From a checkpoint of a small contrastive image-text model: encoder widths [48, 96, 192].
Rows from block 7 of the image encoder, named by matrix and row number. Rows with one number belong to one attention dimension. Each number is 200 + 40 x the weight over the matrix's rms, rounded and kept within 0 to 999. All counts start at 0.
# q: window attention query (encoder.blocks.7.attn.q.weight, 64x96), inputs 0-95
# k: window attention key (encoder.blocks.7.attn.k.weight, 64x96), inputs 0-95
q.11,184,190,204,164,268,170,211,158,185,278,147,147,288,106,143,236,211,243,139,198,150,113,162,189,122,146,303,207,252,225,172,230,183,182,212,281,152,197,128,176,257,185,173,210,198,169,250,97,151,235,152,237,186,226,194,250,266,206,152,265,228,252,158,181,274,298,213,201,194,152,195,215,196,156,292,249,265,168,170,246,107,213,190,300,282,174,238,153,165,212,184,115,270,190,224,98
q.12,226,263,248,168,215,186,167,149,139,263,206,186,240,190,128,214,208,241,149,239,257,125,110,123,151,168,227,175,175,183,168,120,158,261,206,222,97,176,159,166,206,141,239,205,216,164,148,204,149,234,186,190,235,222,184,281,240,236,167,218,205,160,282,252,177,211,168,205,238,235,208,250,216,130,162,190,283,249,254,222,186,227,171,219,175,254,215,184,134,179,232,130,262,233,183,192
q.13,171,214,167,205,202,214,197,145,139,123,220,203,181,194,155,223,215,179,241,223,158,264,301,203,216,236,155,180,174,203,193,167,195,191,192,234,193,206,188,249,127,207,215,207,129,212,211,204,154,191,234,195,194,212,241,193,176,250,260,224,206,168,296,234,194,132,177,249,190,226,230,181,182,205,181,198,155,216,235,180,201,243,166,204,152,226,224,162,241,209,224,178,204,169,211,238
q.14,155,105,186,238,210,190,254,328,246,176,189,182,190,218,304,175,238,131,196,157,180,267,202,286,242,234,250,257,176,186,262,239,264,105,181,146,269,260,222,243,192,258,175,196,230,245,288,152,233,161,177,196,181,213,263,120,170,188,230,168,207,240,127,171,234,177,226,193,147,175,155,168,231,233,269,238,170,135,84,219,218,137,206,177,248,169,195,175,249,208,76,266,130,165,206,175
q.15,185,179,225,161,219,224,174,203,234,251,151,160,217,217,167,232,166,183,242,226,236,202,253,209,269,180,257,181,164,189,177,169,212,224,169,195,205,215,162,252,200,222,153,188,211,237,241,194,187,195,152,176,230,200,182,183,219,186,203,172,181,252,167,209,209,233,230,161,219,202,209,183,262,214,168,234,222,163,194,135,194,146,218,203,205,206,176,204,200,180,200,210,188,178,177,180
q.16,167,204,199,267,176,170,230,156,155,240,225,239,161,160,183,205,252,195,208,185,211,202,212,227,129,197,175,197,182,275,181,194,212,158,200,229,194,182,159,229,181,193,185,215,186,187,195,208,255,191,264,231,207,212,196,179,176,227,218,156,224,206,208,199,188,174,136,174,239,209,193,179,220,159,211,243,191,226,212,265,179,165,196,202,176,194,225,301,223,206,221,190,250,201,229,196
q.17,217,162,225,230,190,178,253,169,180,189,237,253,155,279,237,137,201,134,204,208,216,230,176,239,175,242,131,221,170,231,256,179,289,151,135,189,215,243,236,195,176,216,180,214,161,191,232,248,283,159,269,194,194,243,212,133,127,198,259,110,222,214,215,174,195,183,202,206,208,218,143,155,146,161,183,161,147,232,207,214,187,173,235,147,212,179,238,194,201,258,196,224,202,164,187,200
q.18,206,243,223,210,193,218,195,171,168,185,180,234,184,202,180,183,140,196,213,196,179,228,180,153,190,211,161,193,202,222,202,196,184,212,193,219,174,193,173,163,211,168,216,195,215,205,137,218,175,198,257,188,235,211,186,185,176,238,223,197,199,168,221,192,209,233,219,211,187,264,199,203,229,190,161,231,188,230,221,193,206,169,177,191,181,221,214,172,178,255,226,211,227,197,178,233
q.19,172,317,196,132,181,199,158,112,200,261,185,157,266,90,113,262,178,288,144,212,128,77,160,86,123,100,297,126,261,190,116,257,48,294,299,271,117,141,131,146,241,151,247,193,235,128,154,143,99,312,136,201,204,142,191,310,309,199,154,234,166,156,269,212,193,231,177,256,230,211,264,271,173,222,217,184,261,223,254,239,150,297,141,295,184,287,198,146,144,161,189,105,248,210,202,181
q.20,214,223,196,222,155,190,231,167,135,231,174,224,185,183,231,243,208,181,171,251,233,136,209,236,205,190,187,163,140,285,172,211,235,155,149,254,160,178,191,264,240,206,85,257,121,202,235,209,245,190,205,191,189,271,193,228,190,155,218,184,238,305,176,167,203,257,185,193,230,160,195,143,186,83,206,200,236,255,211,196,199,154,220,196,187,147,302,225,245,200,248,143,245,159,194,170
q.21,221,174,245,134,259,221,187,227,205,221,188,181,223,221,212,195,158,218,196,195,165,243,109,161,217,202,262,242,217,137,267,230,212,166,185,201,217,230,195,151,213,215,232,183,248,179,179,195,212,215,151,176,206,205,204,166,207,184,225,172,197,143,193,164,273,279,283,213,207,183,173,213,251,228,224,189,168,143,169,132,176,187,167,165,206,211,236,147,183,207,145,218,155,170,203,231
q.22,170,230,156,245,245,168,145,176,185,187,234,201,182,169,139,259,203,242,251,230,178,259,221,165,211,192,177,168,230,223,173,152,200,221,200,203,207,181,211,175,161,231,229,275,222,139,170,180,154,191,213,194,191,214,186,188,192,204,229,242,179,155,264,178,164,179,155,262,161,215,216,179,145,220,211,154,184,194,227,185,252,237,189,193,174,257,214,202,205,191,213,170,185,199,179,232
q.23,180,146,242,239,223,173,296,213,163,173,142,219,164,207,246,167,193,158,198,186,253,261,156,282,213,266,176,235,229,202,259,221,303,98,116,236,232,272,261,232,186,230,152,182,218,223,256,152,289,138,208,212,157,227,220,101,123,169,285,158,275,284,216,131,264,228,258,177,224,188,138,102,200,191,264,183,178,193,117,181,163,134,262,151,259,172,248,210,323,266,130,208,178,105,189,177
q.24,241,168,253,228,212,197,168,250,197,190,230,210,157,273,252,188,170,179,206,195,263,200,225,191,221,219,179,260,196,170,240,174,269,231,148,196,237,221,203,209,229,252,189,189,183,183,164,246,247,137,217,210,196,224,164,153,172,203,207,184,194,192,223,177,213,212,259,175,175,223,182,213,197,196,152,223,169,183,167,142,179,144,199,169,196,194,209,215,216,198,223,243,145,160,164,226
q.25,200,210,164,191,183,219,183,170,172,167,221,170,207,195,169,228,200,208,208,248,231,196,250,200,206,174,208,168,206,187,174,160,197,195,214,214,172,178,240,239,193,248,180,180,181,210,193,209,120,181,163,217,182,204,202,226,226,203,185,228,212,193,233,214,196,182,193,209,236,157,276,221,199,176,220,204,220,197,201,160,183,189,179,212,179,176,234,157,226,162,223,163,213,165,202,188
q.26,208,177,246,149,280,224,220,211,232,208,167,154,201,211,198,198,145,200,190,169,207,215,150,186,272,211,277,231,195,167,218,190,209,218,182,216,174,226,175,169,226,185,216,140,296,248,151,194,176,216,185,122,265,176,204,209,225,205,201,185,144,146,153,225,253,224,221,165,180,194,219,239,314,208,181,242,219,157,165,135,199,147,212,190,201,195,181,140,224,228,221,204,190,253,167,225
q.27,193,164,272,167,190,257,215,205,250,231,154,189,205,197,221,190,193,161,208,153,189,241,181,210,216,214,264,234,134,209,218,202,226,176,189,214,213,247,146,200,202,169,200,201,191,256,192,200,262,222,179,154,228,153,228,155,213,204,193,141,198,240,150,148,209,219,241,175,199,193,200,183,285,205,201,254,184,176,198,205,164,157,245,198,250,183,183,225,211,227,227,233,166,228,172,189
q.28,188,241,187,199,199,193,181,152,219,196,240,131,207,162,158,209,185,245,183,202,152,176,195,141,185,182,249,171,235,239,167,225,149,251,224,251,161,179,198,163,161,173,236,184,251,164,163,219,169,224,173,158,215,161,196,251,231,199,183,204,161,174,265,219,165,186,159,225,203,250,273,262,174,212,202,122,223,180,289,180,198,238,184,252,150,230,197,159,164,167,234,169,213,248,164,239
q.29,208,247,160,111,226,232,120,223,256,311,207,135,316,50,139,278,168,229,82,132,209,131,182,138,214,131,321,224,285,242,102,276,100,252,261,228,148,177,157,163,233,171,196,243,112,209,224,91,167,298,123,221,158,158,94,257,327,180,58,284,185,291,126,222,244,298,181,155,216,105,211,262,295,236,206,243,297,154,165,303,186,283,161,315,248,139,202,205,163,106,221,131,220,245,278,182
q.30,207,149,255,228,198,238,186,253,227,190,179,268,179,255,227,185,218,147,223,245,176,248,171,221,292,271,236,241,154,222,231,196,225,184,108,159,259,255,219,219,193,217,160,108,245,224,185,303,290,177,157,139,225,168,239,153,161,167,242,105,175,184,152,213,154,174,202,202,215,219,134,223,209,194,210,179,177,157,235,128,213,142,192,179,119,202,136,191,193,203,127,298,149,182,183,234
q.31,195,200,222,195,189,265,188,190,183,173,192,201,152,244,239,174,188,209,231,240,204,224,155,193,231,216,160,206,182,173,212,173,218,220,207,142,242,204,254,221,164,258,223,191,231,216,189,243,214,176,178,152,185,221,222,188,134,201,244,175,164,159,239,197,163,160,207,209,209,238,207,209,171,208,208,90,168,165,219,137,243,191,199,135,142,223,202,191,170,220,184,213,176,200,163,245
q.32,234,192,200,150,180,249,189,213,240,266,167,176,303,151,227,244,212,182,128,160,232,151,154,198,238,180,267,196,191,236,136,199,172,190,235,210,188,183,133,191,228,195,184,213,159,279,221,139,211,234,157,223,215,193,161,264,289,168,109,261,181,271,85,178,256,268,182,108,219,106,194,204,304,162,190,289,239,190,192,255,164,194,167,269,244,110,204,244,194,147,287,152,220,245,265,172
q.33,182,226,163,187,146,242,254,247,240,169,146,211,214,204,206,183,218,213,129,221,203,155,187,228,207,180,157,155,187,164,177,226,138,204,273,120,206,160,261,202,278,263,200,194,199,237,235,173,148,169,181,238,198,185,248,226,201,201,165,251,211,185,194,228,181,199,203,176,213,164,223,210,196,201,249,198,233,210,130,256,264,216,139,218,181,156,179,242,171,152,150,168,222,210,168,202
q.34,144,247,166,148,234,169,196,171,208,213,173,209,279,125,138,264,176,264,172,217,174,162,186,176,183,117,232,179,255,206,131,207,120,183,245,228,164,175,173,190,205,190,218,250,163,185,224,130,137,292,156,205,192,197,160,212,218,229,172,275,229,211,185,177,221,217,148,216,212,208,227,225,231,266,198,217,242,223,195,253,134,248,166,280,239,195,187,183,191,170,196,135,235,195,224,178
q.35,226,261,186,173,210,183,155,177,136,234,238,180,240,138,154,243,226,248,153,167,203,114,181,126,131,143,234,160,274,234,157,217,155,259,290,252,136,153,178,173,205,174,222,218,194,151,192,143,155,211,220,234,191,205,156,299,273,242,132,249,202,190,253,217,195,193,180,220,188,188,229,256,199,198,210,207,250,231,245,262,185,254,184,262,200,225,192,180,151,138,245,158,258,252,220,159
q.36,228,183,200,181,210,237,282,196,168,188,176,192,237,231,202,172,189,167,184,216,232,198,129,223,231,243,187,280,190,179,235,152,246,139,141,188,203,214,172,211,264,224,115,242,179,237,239,178,234,92,250,222,190,273,215,191,152,170,208,215,264,249,174,187,271,284,288,136,186,102,209,190,237,101,222,224,204,210,127,140,168,131,133,143,231,118,261,177,238,281,187,204,208,109,209,195
q.37,198,194,281,215,136,234,306,152,238,138,181,204,134,209,255,126,232,131,191,195,212,186,206,220,154,231,167,177,182,259,245,209,206,169,192,183,126,198,235,217,199,160,209,170,204,272,183,236,220,197,266,222,196,196,259,176,163,240,236,137,192,222,233,226,185,130,165,212,207,248,164,169,246,165,193,172,172,247,177,303,258,179,229,192,181,203,222,220,173,243,201,226,261,202,220,184
q.38,213,219,259,198,155,171,149,190,210,243,211,191,144,223,197,203,213,246,226,255,278,147,175,154,164,161,197,193,173,196,237,139,158,270,214,188,174,208,197,166,174,150,215,145,219,120,119,263,219,224,195,194,206,191,172,242,234,223,162,165,190,157,255,237,97,203,194,208,240,247,248,240,126,182,179,151,237,202,260,188,238,224,272,195,147,290,179,153,119,151,168,214,198,254,164,200
q.39,173,141,188,283,211,192,242,196,181,135,219,212,132,222,227,163,253,123,282,162,204,320,228,282,276,280,164,249,169,183,240,200,235,158,177,134,252,248,254,207,108,190,251,139,216,227,182,264,234,135,252,165,221,207,277,132,132,232,275,132,180,146,219,202,200,136,200,229,192,200,192,172,162,200,203,217,104,149,182,184,231,166,221,129,176,222,149,197,274,252,204,255,133,169,192,263
q.40,222,186,170,236,146,224,182,215,204,222,224,161,207,176,199,234,205,136,177,166,201,190,229,191,268,199,261,222,266,294,123,244,208,230,201,191,161,183,185,228,159,202,195,139,205,238,232,201,212,198,165,190,212,163,158,222,266,147,148,178,130,222,115,196,181,219,134,220,234,175,171,247,168,181,190,179,231,134,253,255,243,199,198,285,171,197,213,240,171,91,231,192,195,259,222,229
q.41,145,234,126,140,231,172,193,162,204,265,235,225,294,62,137,274,206,244,155,153,140,135,200,174,157,130,275,180,278,232,131,268,86,216,328,257,152,190,131,170,199,157,238,247,172,214,229,86,86,296,165,210,155,170,142,247,294,198,116,299,184,207,186,157,217,221,150,234,227,152,220,249,240,268,239,316,228,235,191,283,145,299,177,333,249,127,212,174,220,184,189,123,218,206,266,165
q.42,203,228,241,169,162,264,166,193,183,178,201,170,164,209,197,202,153,208,244,190,229,229,207,149,268,185,239,207,149,185,243,140,137,254,169,204,165,209,218,171,152,137,245,112,248,194,138,237,138,262,211,127,208,171,184,197,232,259,206,220,177,160,235,246,162,156,195,209,198,241,243,263,203,241,161,192,211,218,248,158,252,186,262,177,136,288,134,107,201,203,257,215,161,261,164,260
q.43,217,198,248,189,211,201,219,158,165,204,201,211,165,220,198,155,215,186,191,210,218,215,176,165,167,207,166,190,209,187,234,172,263,196,152,231,142,235,193,159,182,156,216,181,224,189,176,206,220,174,227,198,232,196,204,193,181,240,257,164,222,226,230,204,230,203,192,219,216,240,188,200,182,187,196,179,215,205,221,195,194,184,216,159,221,253,215,170,176,250,193,200,252,180,175,178
q.44,213,210,131,141,231,239,192,176,190,210,207,155,241,183,195,198,185,205,181,211,207,167,195,180,197,195,214,220,223,226,165,224,229,227,220,208,159,168,160,199,222,224,192,208,223,230,221,184,179,214,189,237,166,204,188,227,214,183,172,223,197,205,198,202,226,232,209,190,167,158,204,164,236,154,211,223,214,185,185,200,173,226,140,203,231,193,249,201,195,203,232,177,238,205,186,167
q.45,195,230,209,145,198,217,115,222,239,233,154,221,218,196,197,268,158,256,200,211,210,162,262,190,253,104,251,158,236,235,139,250,118,259,226,206,204,149,170,208,222,196,191,216,172,169,190,151,165,245,121,194,210,176,161,255,269,168,130,244,154,216,158,226,162,196,150,183,203,189,253,252,206,261,198,221,256,164,245,187,210,246,217,290,171,189,210,227,201,106,204,165,198,229,193,212
q.46,154,141,166,216,258,186,257,199,222,194,262,245,237,185,180,177,221,160,234,148,133,246,226,262,177,246,248,261,242,191,210,230,238,177,216,189,261,228,150,220,195,220,212,216,205,264,260,129,230,170,214,211,175,195,238,176,197,182,181,207,212,162,164,135,244,215,241,192,200,153,194,172,202,204,275,294,141,133,129,159,126,168,207,221,280,108,176,180,274,241,207,236,165,179,206,187
k.11,205,271,81,138,222,360,282,165,179,203,194,183,248,130,134,157,141,219,172,242,88,176,211,154,277,191,168,160,153,143,167,203,118,280,269,230,128,178,278,119,189,150,284,209,246,205,114,160,144,229,294,138,216,176,234,284,188,226,213,214,158,148,214,185,238,214,187,234,220,176,259,262,164,142,255,133,144,243,214,204,187,212,101,203,98,147,161,190,107,278,234,197,208,164,70,229
k.12,220,227,145,174,166,199,243,219,120,128,230,206,211,186,188,231,236,193,255,236,181,183,226,238,186,227,83,206,177,197,200,162,211,185,254,163,220,167,222,270,215,289,172,245,138,264,258,233,175,138,246,232,185,264,169,215,168,208,178,248,244,139,278,177,189,207,201,244,231,131,191,153,133,111,211,187,210,259,162,155,177,168,146,185,172,146,187,261,203,226,169,198,170,181,211,157
k.13,212,215,189,174,178,146,153,243,235,211,209,175,214,230,212,223,208,304,140,221,169,190,219,192,200,191,207,189,245,196,202,202,190,198,199,189,199,179,241,207,223,216,228,215,152,195,205,164,198,248,166,229,203,224,210,176,203,166,170,233,204,217,196,197,161,210,219,227,236,151,196,175,171,265,169,186,262,170,173,199,220,239,169,233,213,197,176,208,197,197,139,197,178,171,260,204
k.14,241,235,201,164,240,257,250,157,196,247,172,203,217,179,213,149,109,212,158,152,160,183,216,137,244,210,252,179,184,185,191,191,196,285,209,263,135,201,218,134,146,89,262,167,236,190,91,197,191,217,212,146,214,105,247,216,208,206,169,201,54,158,207,202,241,251,198,229,217,245,176,250,311,174,131,213,195,174,250,244,158,215,109,214,138,192,182,232,128,228,293,168,239,242,189,261
k.15,190,181,232,231,176,193,185,229,230,158,196,134,149,237,227,209,148,136,235,190,232,186,204,247,216,209,204,204,143,172,206,147,218,219,179,163,185,231,294,200,142,151,186,137,204,169,195,254,191,196,165,204,170,214,211,183,219,239,195,172,197,212,246,243,196,171,258,202,161,256,209,213,215,258,189,176,159,177,176,213,261,230,228,173,202,255,172,135,200,185,238,213,174,258,188,235
k.16,189,208,139,157,220,180,210,222,205,211,168,182,225,169,188,245,211,237,237,181,164,209,199,209,229,224,197,188,194,189,206,223,201,220,246,189,270,178,248,234,211,277,194,217,182,233,214,165,222,192,148,183,185,236,185,196,225,188,201,212,221,138,202,126,173,210,204,226,217,177,204,201,153,210,246,151,209,214,181,146,176,238,189,211,180,166,195,193,231,207,190,201,164,190,180,182
k.17,200,135,216,186,223,218,158,205,216,255,157,237,222,228,252,236,206,239,223,141,253,232,180,221,192,209,215,252,158,138,245,210,228,212,169,186,266,244,173,213,216,193,216,188,188,217,227,210,255,200,151,174,235,206,225,171,159,195,200,226,180,140,193,210,184,183,224,197,154,210,179,231,149,241,239,181,194,154,154,140,170,209,253,169,202,255,181,187,176,190,125,227,156,200,146,239
k.18,228,172,207,195,182,202,147,236,190,201,166,231,199,238,206,189,191,171,180,232,258,204,173,204,200,197,119,244,165,203,216,226,214,179,156,164,252,214,224,227,192,204,161,216,146,172,235,204,237,232,146,221,180,253,191,197,192,227,193,209,271,275,218,238,200,190,220,152,189,196,239,181,187,219,176,221,203,226,195,153,219,242,284,164,237,246,244,166,201,190,170,188,203,227,191,188
k.19,195,272,108,286,150,180,247,164,100,96,286,173,161,126,90,212,258,196,224,266,146,168,248,205,217,194,60,161,186,246,148,120,187,163,234,177,159,116,187,235,231,264,159,262,161,218,243,180,129,193,361,229,206,281,154,242,184,215,241,230,285,204,222,207,252,160,108,220,219,129,217,133,152,115,255,205,221,310,244,221,213,190,137,247,197,104,236,259,235,219,182,152,280,211,133,155
k.20,145,145,204,215,284,248,242,210,211,194,203,172,193,230,222,219,204,135,235,191,147,225,199,235,238,270,162,250,161,90,260,250,181,210,218,128,294,225,228,164,190,215,256,220,207,145,180,208,252,188,190,156,207,150,274,177,177,295,221,137,180,116,181,137,258,185,258,219,87,212,256,259,126,245,286,186,91,197,137,166,233,239,237,123,228,243,168,180,204,286,190,280,98,174,134,258
k.21,241,201,240,203,177,206,179,172,194,154,197,195,138,216,198,192,185,136,219,242,273,168,210,207,203,166,118,212,220,239,198,155,237,200,179,188,154,207,161,201,232,183,167,213,161,208,208,209,187,228,259,240,192,211,174,196,192,167,196,238,276,257,196,216,209,205,203,167,201,220,210,162,233,143,192,224,250,257,208,207,242,178,205,190,196,217,217,233,170,162,170,162,247,282,150,179
k.22,168,228,203,182,106,129,249,194,211,182,172,239,222,191,184,206,221,176,205,229,206,214,214,185,207,148,196,203,204,257,210,235,185,206,181,193,207,190,201,185,302,221,189,179,163,245,210,153,196,208,210,174,176,219,191,194,215,193,204,202,223,188,211,207,142,180,156,185,204,197,196,199,208,204,183,226,199,233,163,243,192,218,214,237,224,202,208,254,231,195,182,194,219,144,233,199
k.23,189,175,219,161,264,250,244,203,216,274,103,175,243,229,165,214,141,188,184,132,172,225,170,194,306,204,204,262,119,126,257,227,137,258,174,208,231,256,214,122,183,75,268,129,224,161,126,220,255,217,151,124,254,139,281,173,149,279,166,139,131,173,180,187,204,260,182,158,170,244,234,290,199,213,250,197,200,209,209,201,166,194,226,154,169,249,131,209,125,236,165,220,127,275,114,310
k.24,219,143,280,186,187,221,164,272,233,145,189,252,126,263,255,213,206,147,236,200,291,211,169,209,182,198,225,235,193,220,208,162,277,193,155,143,247,215,193,217,209,176,178,180,188,208,228,261,174,219,167,197,163,199,184,189,198,192,175,152,223,232,184,224,201,203,279,142,166,243,194,199,272,236,162,265,195,188,198,153,223,204,243,189,233,231,205,195,222,158,193,213,199,209,211,198
k.25,167,203,188,205,177,181,202,190,203,171,221,226,177,219,228,178,240,165,228,218,201,209,193,230,172,199,218,189,197,209,192,176,232,212,217,182,205,175,247,187,159,164,219,187,171,187,193,252,177,194,174,242,143,184,205,189,195,179,181,194,214,207,206,188,181,192,258,194,201,204,189,206,216,227,179,244,173,180,210,177,189,181,180,226,216,189,188,195,193,209,207,226,198,174,237,207
k.26,221,210,224,215,152,219,190,176,180,146,233,255,164,198,167,175,165,140,225,265,225,180,217,198,177,207,134,207,181,251,173,131,221,210,221,164,189,144,193,256,174,206,150,203,211,215,253,243,170,220,203,248,130,231,176,209,230,146,191,221,201,278,261,249,179,176,197,199,240,187,236,163,169,197,185,237,236,225,224,124,261,209,186,216,219,184,246,116,199,212,241,169,224,264,204,172
k.27,209,186,152,175,239,197,186,192,226,210,256,147,210,220,194,240,124,224,223,234,201,201,186,189,211,189,223,211,195,201,184,204,212,235,200,198,195,211,218,190,162,175,181,209,256,149,199,180,202,266,162,180,167,204,172,208,272,174,195,211,192,244,228,279,215,207,228,184,176,223,269,225,197,237,204,177,200,173,199,123,218,233,220,208,201,224,235,180,223,200,253,159,159,297,139,221
k.28,205,203,200,246,107,136,197,225,155,181,260,261,209,214,175,247,284,192,222,294,195,172,239,221,176,178,113,204,159,220,184,154,214,118,204,176,220,180,159,228,224,262,153,226,143,212,234,178,165,149,282,241,214,277,192,175,183,192,200,194,251,246,203,245,170,158,133,193,205,147,164,144,116,181,229,223,220,232,205,233,204,192,217,205,228,165,227,225,252,186,151,181,240,92,237,189
k.29,165,272,161,189,211,235,266,60,199,150,198,146,236,124,104,196,178,220,180,187,98,164,251,162,146,218,205,113,185,192,155,191,91,225,288,216,127,179,152,155,186,209,226,216,321,246,159,153,109,211,303,176,219,181,212,271,233,233,263,223,185,111,220,198,225,163,191,232,203,233,305,207,251,150,260,221,129,232,276,179,148,228,137,249,246,146,175,113,200,247,250,174,264,271,152,143
k.30,184,131,237,248,252,174,149,228,277,156,240,157,142,271,298,215,137,109,276,185,265,212,199,246,188,208,214,222,178,185,247,162,245,232,193,136,236,220,171,188,178,171,179,182,171,140,174,258,250,224,145,198,189,181,247,180,245,217,199,122,161,247,216,202,182,189,178,210,141,234,175,193,199,273,171,232,191,195,171,159,231,144,271,167,223,254,205,138,218,182,248,261,140,265,139,240
k.31,191,150,260,252,167,160,162,221,241,183,206,200,185,255,247,195,246,184,261,233,254,213,184,240,211,213,182,221,188,205,222,194,253,162,151,162,193,208,218,189,228,192,173,189,191,182,213,272,198,154,164,244,195,223,194,165,167,176,194,176,235,230,141,255,203,171,236,196,188,209,168,177,213,227,130,214,225,193,176,209,213,154,223,168,220,234,206,219,192,183,200,205,179,178,259,248
k.32,173,207,154,178,247,250,169,154,231,184,229,87,175,141,157,202,180,205,194,207,107,189,229,196,178,216,309,187,231,153,173,243,177,203,265,204,187,174,301,162,135,220,236,229,342,236,158,250,199,224,220,183,189,139,199,231,236,192,199,205,198,174,221,209,211,193,258,257,227,214,274,228,203,229,233,149,136,167,209,181,221,191,151,209,154,166,189,133,198,210,237,203,202,247,191,158
k.33,211,196,229,258,219,208,220,167,181,185,224,267,200,200,197,107,221,140,196,123,111,240,214,167,162,272,267,218,233,227,201,213,185,168,209,210,178,185,146,142,116,120,265,154,212,202,177,260,225,177,226,149,212,128,205,210,172,244,212,185,171,190,163,169,238,212,191,226,215,215,114,268,247,160,196,203,186,204,237,275,193,174,173,213,200,210,175,189,200,178,217,225,207,271,254,225
k.34,186,281,145,175,164,202,235,159,156,211,209,182,206,129,108,197,191,263,143,229,122,192,235,167,223,166,136,139,206,192,170,184,131,211,229,242,155,191,250,181,226,209,207,257,188,239,170,158,148,209,235,220,236,215,183,234,145,221,209,268,235,192,227,221,215,199,148,210,219,212,244,202,169,146,247,139,187,246,230,239,196,246,179,220,201,171,181,229,162,217,206,157,286,190,178,144
k.35,228,254,146,176,203,206,235,187,145,189,248,218,237,171,186,193,252,240,175,196,157,164,209,179,209,186,186,170,222,187,140,205,176,188,216,200,162,183,175,207,255,233,197,231,223,243,226,163,190,173,285,202,202,237,197,253,193,163,223,243,212,138,232,172,224,230,194,212,230,175,147,174,199,146,237,201,225,248,260,208,151,197,148,236,232,140,194,169,239,197,190,161,252,161,199,129
k.36,221,160,258,205,248,299,179,215,236,242,116,202,193,239,268,163,197,139,167,204,198,226,107,212,192,220,214,258,130,185,267,270,159,255,222,169,238,236,272,156,131,108,305,158,228,165,148,289,261,214,161,175,208,147,277,162,177,270,185,166,176,261,148,199,267,224,263,171,118,255,197,290,215,242,162,220,153,193,187,200,199,206,188,137,148,246,148,210,72,272,242,262,91,245,88,278
k.37,204,176,185,186,294,203,178,183,174,243,206,175,225,206,179,249,215,249,230,206,122,235,190,179,204,286,146,227,181,156,202,253,201,219,187,207,246,219,180,217,127,258,234,202,236,231,192,201,220,246,158,171,221,213,200,175,196,197,244,241,161,200,190,216,180,209,191,267,221,177,249,222,165,202,238,162,225,162,209,128,196,174,186,180,221,198,230,153,238,192,165,214,122,249,219,208
k.38,216,189,177,151,201,143,211,208,110,131,259,233,178,235,232,211,271,169,293,242,248,190,208,252,204,200,118,193,196,247,173,151,324,140,176,167,228,161,150,318,238,288,123,239,122,241,303,192,181,70,263,242,163,317,114,192,199,204,221,238,191,215,243,175,167,207,199,224,194,141,121,133,174,146,201,216,228,237,166,155,214,121,221,223,193,199,185,232,234,175,152,175,202,147,237,165
k.39,198,167,248,207,186,143,192,223,245,232,165,247,227,240,224,234,200,238,187,188,267,200,180,219,198,189,305,199,200,239,217,207,208,188,184,199,223,191,199,215,188,216,172,235,184,211,209,189,218,199,158,216,164,215,210,157,190,148,177,157,183,247,159,222,115,236,205,169,241,192,175,165,196,265,151,238,289,141,148,216,215,199,230,182,193,203,192,182,203,174,203,240,166,155,257,223
k.40,137,209,199,253,193,215,229,238,228,110,229,126,202,211,197,231,204,206,235,180,180,202,254,215,168,211,234,162,161,198,207,203,174,213,235,212,201,188,222,185,183,235,196,168,269,211,174,175,178,222,234,181,219,144,243,180,225,235,191,167,138,148,223,254,183,164,199,242,223,212,180,193,202,251,248,230,172,154,177,208,210,253,184,252,174,156,206,143,287,205,180,230,228,185,215,187
k.41,176,329,86,146,171,277,291,50,174,199,213,210,256,64,99,201,149,331,189,266,116,169,242,100,152,147,166,63,289,206,110,209,92,270,288,293,119,133,263,198,190,234,219,274,272,217,151,92,107,253,278,243,163,221,173,251,226,179,235,297,203,145,232,148,169,214,160,224,300,154,347,186,152,146,281,151,215,227,246,197,133,240,135,260,196,113,224,94,186,236,244,107,305,180,220,122
k.42,200,200,184,183,161,173,208,168,168,215,211,214,210,231,196,268,207,251,213,249,246,174,200,186,121,192,192,166,216,259,162,141,239,166,235,229,185,173,230,266,193,263,154,249,157,193,284,191,155,200,180,256,167,291,135,178,185,173,203,245,264,282,268,173,196,203,234,166,259,173,152,111,175,245,154,220,276,250,168,187,279,167,235,179,228,201,204,183,262,170,172,174,230,207,241,154
k.43,190,183,179,205,195,211,213,223,145,209,189,205,215,229,186,227,182,229,256,231,193,225,218,231,234,225,136,220,126,165,213,204,208,200,196,186,223,198,205,270,209,233,175,202,192,218,243,192,196,176,204,180,219,236,202,192,155,231,175,171,193,177,225,192,178,184,199,197,223,179,202,184,168,173,218,186,186,221,191,182,200,166,183,203,176,212,181,213,165,205,142,189,148,206,162,208
k.44,201,183,221,212,198,229,160,200,214,213,193,186,178,218,208,174,169,212,185,180,192,220,175,187,173,240,155,224,175,197,217,224,168,218,215,165,175,179,231,176,174,163,233,180,231,190,207,190,192,231,226,219,198,201,230,179,221,194,210,217,199,198,171,210,224,195,215,187,200,226,170,228,223,206,202,198,181,180,159,171,216,219,199,192,225,198,192,178,179,197,211,237,196,213,171,215
k.45,142,217,186,243,153,149,195,157,179,138,244,202,150,165,170,190,214,191,211,204,181,182,231,211,180,203,226,115,205,243,150,122,160,207,202,238,198,171,171,219,181,247,186,214,210,211,212,189,134,185,249,233,170,223,192,252,202,183,210,216,223,174,208,243,211,146,179,180,203,204,280,193,215,235,225,235,204,251,254,216,211,225,133,251,188,197,190,177,259,191,225,187,262,190,228,146
k.46,235,237,182,154,173,276,195,168,256,281,163,206,281,141,216,163,146,264,110,208,213,172,182,145,199,102,321,168,277,180,192,239,110,231,228,258,153,214,285,129,167,123,223,185,259,157,122,179,184,266,171,205,160,214,172,204,227,157,179,234,179,242,188,247,190,283,172,161,239,211,213,242,254,256,181,150,248,121,184,220,206,216,200,197,146,211,192,224,151,211,225,175,238,235,174,233